Weights of a small multi-label image tagger: cautious_adamw at rate 0.0014.
Rows from block 3 of a small multi-label image tagger, named by matrix and row number. Rows with one number belong to one channel. Each number is 128 + 32 x the weight over its row's rms, rounded and kept within 0 to 255. All counts start at 0. Numbers have three digits each.
After each channel's rows are labels from the 100 images, of 14848, where the channel reaches its highest value: "top examples" is what is common among them. Only what is clearly more common there than usual is listed. The data: small charts drawn from random numbers.
# convs0: first 3x3 conv (model.blocks.3.convs.0.weight, 144x144x3x3, each kernel summed), inputs 0-47
# convs1: second 3x3 conv (model.blocks.3.convs.1.weight, 144x144x3x3, transposed, each kernel summed), outputs 0-47

convs0.96:126157152119167148137145136122166127255137135170106120151144126159131159119146120091116133149201120179132155135114206126136129110139161145142172
convs1.96:191154130166143151159179164114149125120090115136071079118147164162130123153122123130224131147174122122176153098086108139103099118101131124138161
top examples: dip in the middle; bar chart; histogram

convs0.65:112113074083098136133164122139111114069089114125142130159107111116105082167116116124206142136109098114138100119123123086109110137134097120225106
convs1.65:132138172118145081150138101143196110191071140137183127091148096100138141107092096193128101117124102152156146171158158104198177139174139091121106
top examples: dark theme; histogram; heat grid

convs0.89:134137083108120118096103110132084088066072105047116162136093078139082097173113119133175089141108108088114088116117152110118089093101068100115101
convs1.89:111116100087095098139183068167124132161104058143196093125112090077149116053118153152148102128091158171127127178164123120163179102162143157131114
top examples: ring chart; dark theme; pie chart

convs0.122:134108087121087123104123110115100056075103089125093123158056140059111067155109084077158102098067070108099070110127112112103110107122112126129119
convs1.122:044112129100117098124150086161106171117081138161155155108103086165121094112118158156132098121122151142143111147166134191159142119125157163123151
top examples: dark theme; one colour; line chart; area chart

convs0.67:161188117111151130120034136088116137153152165132093126170144121189138065132125088079117097103194099186078115149092157131148137144121174111123179
convs1.67:105119141103134117131188108150112106228108098071166121046103096081099146081135145211108061135137155154148095156151118109157130106156131145145134
top examples: grid lines; one colour; histogram; dip in the middle

convs0.0:105187126097115145126132120130151119178145124109124122095140109170116111158140101102179100188132116140145129142100140134140157196141176144209207
convs1.0:114115125093093124168135164118134115038054119097095121081126123148128098183161129107124158142128128083119078113100120129110082127118081085100128
top examples: grid lines; dip in the middle; bar chart; kind: histogram

convs0.39:145113116135064125134069134141107153139141109044102106116119146173120077121148106108165128122167126124124106129165167144141186144126115105016169
convs1.39:124122164115131101114193109172128117175094086138158195107120099118119091116122179194105087132171132123174138163178151117172179082146161132132109
top examples: ring chart; items: three

convs0.58:147124165131111127129131126130146118199096128130111122174143105173127151129156093133132101117232087146108128159114188135172174125128162112144144
convs1.58:146114157145137114123180113150084125195079111095147151117130094098123150116116148168111084103131177152121129167164141113174168130165144107137141
top examples: one colour; grid lines; histogram; horizontal bar chart

convs0.48:107145132144111161127090122114097124153115126099131130160098132124144127119120106129041148116114119117099136134138145154141179196141116134157186
convs1.48:077163160107121071089124111121163081105091127146131149066130135150078110119140142166054069147131142144141101147144160127194139135156148137118115
top examples: grid lines; one colour; radar chart

convs0.9:127125115129063140135098123153101122124105066059111125144065127112117058130129140151150087075141116109111083135150180129139166126139114151077136
convs1.9:120112174121149110108181107188127120205127126160144167137140109124115135125122145164090106132171131156150148168185164114186188113157164145132124
top examples: ring chart; pie chart

convs0.35:165093124118132125105152138127117097105116093103158151188149116113111054126141112144163091130150093064134115106144138120140138112151121137187113
convs1.35:058111141107109105125145096139120123106091105113155141028137099116150118093133128197145068115171131171186143147134125134146149133131134103121112
top examples: dark theme; heat grid

convs0.31:106118106127135116133086146100110148100139090149115110124128154088111101116118110096198107132005121117151144144135076149144135092110162132201048
convs1.31:106080140047059123133113109147149139051029135111100124079084082131155077118124138145068098131147083155109097153153135145140118143138136090115122
top examples: legend; horizontal bar chart

convs0.78:168115134146078128123050112118103106144124136101106143131091134183124051142146120112195118083192102167079117145134164144130157109132126142084142
convs1.78:138111161116147114110177099180126098203102116129137145153123117100105125118121178161119085137182145165166129169187168116178178096147184131130127
top examples: pie chart; ring chart

convs0.120:119161144154156134116131160106142184108135128139091122154112146161116174151141107075181216081150130133099121114108093138119103149108115138141125
convs1.120:130193151140163138081146117176181153131103162116124122141142128113165119121108145127093149148101126154154126134088126099132129124136098163121103
top examples: lollipop chart; items: three; bubble chart

convs0.104:127126132125119130131116117124104125243125137120118108244123126190130105127143127119176119107207134173111125123128234141143133155113112131127223
convs1.104:127120155101158093122177102174136101181127092137161194108111121101097111121116178180095092130155153153167146173165130109165184095165160160139106
top examples: pie chart; items: three

convs0.98:136104125120071122119096131138096108181114124095113159197110117126120048138129117144167114093158099138058114132128229135134185140132097106105143
convs1.98:120109161120151118103184099158127110207106120137164146122120107113130134116128151186124094134131131142148150163185171097182196122153172130129123
top examples: ring chart; pie chart

convs0.26:129094114125104112125113125120082108186112098087127129201082093137112043117126147151199089105139082117082105113121123117123143096126131112133104
convs1.26:122105140106152108124152098167113104159123098144141196131140110112121085102120183155104080120174146166170140175186148111182197096153176139144120
top examples: dark theme; bar chart

convs0.6:119155134139103131136073151133120124219135146121102129174149121175131112108148139113178129090128126176097142139117176149138141188100123122099192
convs1.6:126109157122145095103221111188146100177114082129156168125134099120092090131115178206096081118144140138181146157184149115167168091133169150137128
top examples: bubble chart

convs0.143:110149131125203174125132130128142213181147147149138127163149129129155149111126128119134149173143182179173133128125111125141069175128169132092146
convs1.143:146109130094141050121168077090123107178037064185081151113108080093141119117087103167077090094119103159143139173119137121171150055100098123163105
top examples: bubble chart; items: three

convs0.55:147111119112094121125128127136127107193081130102115166176113108104140038132114132125201124126176112142133106137124165120123129099126122106095094
convs1.55:100117168102161100120180117145117109185106106147164191103130093102105111105113147184127084121158114145172130177163145105168168100160157122137115
top examples: dark theme; one colour; histogram; dip in the middle

convs0.94:128152156133129140143073143109127132165155149139089104192133125170131144161158104090207134092135114160105127138139184162146156179130112132092179
convs1.94:111100156102139083085199097171154109191096111123175144103126099109100104081131156191092050136157143138199141152175155133174169120147163153106121
top examples: ring chart; pie chart

convs0.32:084132158126152152147141121099140196214087140133130098146143094140142159126151120119165121139152134199156124130097124112153123153102159140141151
convs1.32:159156107145086136202110135068119115095064105142106127104105119139143163152132098155190165080147103106099091119076106145128068100130069092144173
top examples: bubble chart; flat

convs0.102:174161133137134126098130102123130134200141147172128097228108151115099153153127108108194122114151113145127130105084181112115131111119103121153115
convs1.102:114138098120133128157124137089158119043075139154100105007116123128142132106165080171173190084167089084107131109130108151090132147146084143118078
top examples: heat grid; legend; dark theme

convs0.75:132160136122160127133144135158129187104104138145132131115133151089129139148101133118071144132111155125152127128065075105086123074116143187087049
convs1.75:143136087175147139159071122083117112102072186222065160090117087145101128125126111143116160079073062112090126146106127118111119128121085128144172
top examples: legend; heat grid

convs0.15:114080121113063118122035147095112132149118093051106118133109140122138061151138108140140120096116106117110092140173156158144184150139116125071137
convs1.15:100117153120133102101182094165134112193110105189185184133126106113149136118097145190093099144138151145197140162187171124174180109161140125120123
top examples: radar chart; dip in the middle

convs0.106:145138145141089128136077127100119147176142138098110105127122154150141135127169110092123133082155097143093123140149177146158184166142119120062168
convs1.106:122113153137136109099176104171121126194094093157148188122118099117122168126128164179098091110157160142185134162191164118165184093140155121125116
top examples: ring chart; pie chart

convs0.77:138167157144210131126163130115158152214146148229120104152172127150120184145114097062150169131193114171110164133113155131139120128134156154225155
convs1.77:146150129135100174151173166165140147132088143121138057102138123145139130166144141133129199108149171167149133100107128138119086148073125143138195
top examples: legend; pie chart; heat grid

convs0.66:129175123089165140131096116111112212162125137135130124096116115074151110158097113077153131135164133157140119143094172104138127128127160120109053
convs1.66:089161092099097138102135138169113082068026143079130131026123052127106094128149153181090097138009109118124110139134121127110107127149099127146192
top examples: bubble chart

convs0.83:147093138120086153133090127097122142106096074086126112108093153115121075144146100145146148096145119097143105144191188136128203143145165119094140
convs1.83:104132164147127107116172091168154124178098125144147165132122089113145177121108123190099101135151113136161145188179166120173171107170146129118106
top examples: dark theme; pie chart

convs0.95:088122145151132135122085115134143119158108104179104110088104114084127104126112124091116082094080102133081113160073126155132155165103170170205094
convs1.95:113145105099065115162137122124071114114164147058134157137160137156144066156121103181156141159117126139148107132126114118128096146118143093144177
top examples: legend; heat grid; horizontal bar chart

convs0.62:144116118110078115128066113105105073133112097102099114142083099134088031135132069112155092071141070105103111121139149092121142075103103080094125
convs1.62:130102154078161123133144125159104097189133109144158141122115092107106085108100152171133104132163120160129142190175159116202205125164200163155124
top examples: radar chart; grid lines; one colour

convs0.19:170122130143153138120113133100145105017133127095090084086086147156134121164131133076107138101136098072100132123173117125143134131158118158164172
convs1.19:120148134126114103085162124166165144125057152185156107100096066179142131115132141176117108187166119170167120133174163125157122168161101102117131
top examples: heat grid; dark theme

convs0.107:143142159138116138140095129123126119212134142110094111193106133183111183123164115104131138069198101154089139158132175146165162152133102094090179
convs1.107:159129164150129094097203123138166106230133114155144138171143139104126167119141142145124098131157145131152159165145151078165175122144144150146129
top examples: ring chart

convs0.80:136116121130108130129081124128133163199062142133071122160109127093132059177129141058215137099186142152096109114114174116136105092126156132086115
convs1.80:125107142119122105104186094189122123184086087166163169123127090109104120111117172198091093125157144133187146171177154113181177073149153136137129
top examples: dark theme; pie chart; horizontal bar chart

convs0.128:132163117118130136149123142127094162113107144119132119105110141175130076142149108111089131133105114143147112153140115154131182204131160126134190
convs1.128:093130125127147064105162081126113132138056130167150138088112072127160159106072132153125071117128097189196133161179131107141144084187115153151127
top examples: bubble chart; items: three; dip in the middle

convs0.134:124162114144095124144040135113086108151128134134105129086101145145143090128144084128140126097090109143077122141162155157142167183131158138121190
convs1.134:096115143111144100090197110178124131180091130141163182108112098125126113123103182199099084158149166160195122171193156129175173097144161128129123
top examples: one colour; horizontal bar chart

convs0.72:157138133142072143123039143120104131149115127085098118148099148154138046122149083122152145065161097145078132137166163152126168170147118111033209
convs1.72:116116163133143116115188134165135117195104132161129147135122105117107159132127138176075094111166135134152140173179169124168179113162166136123121
top examples: pie chart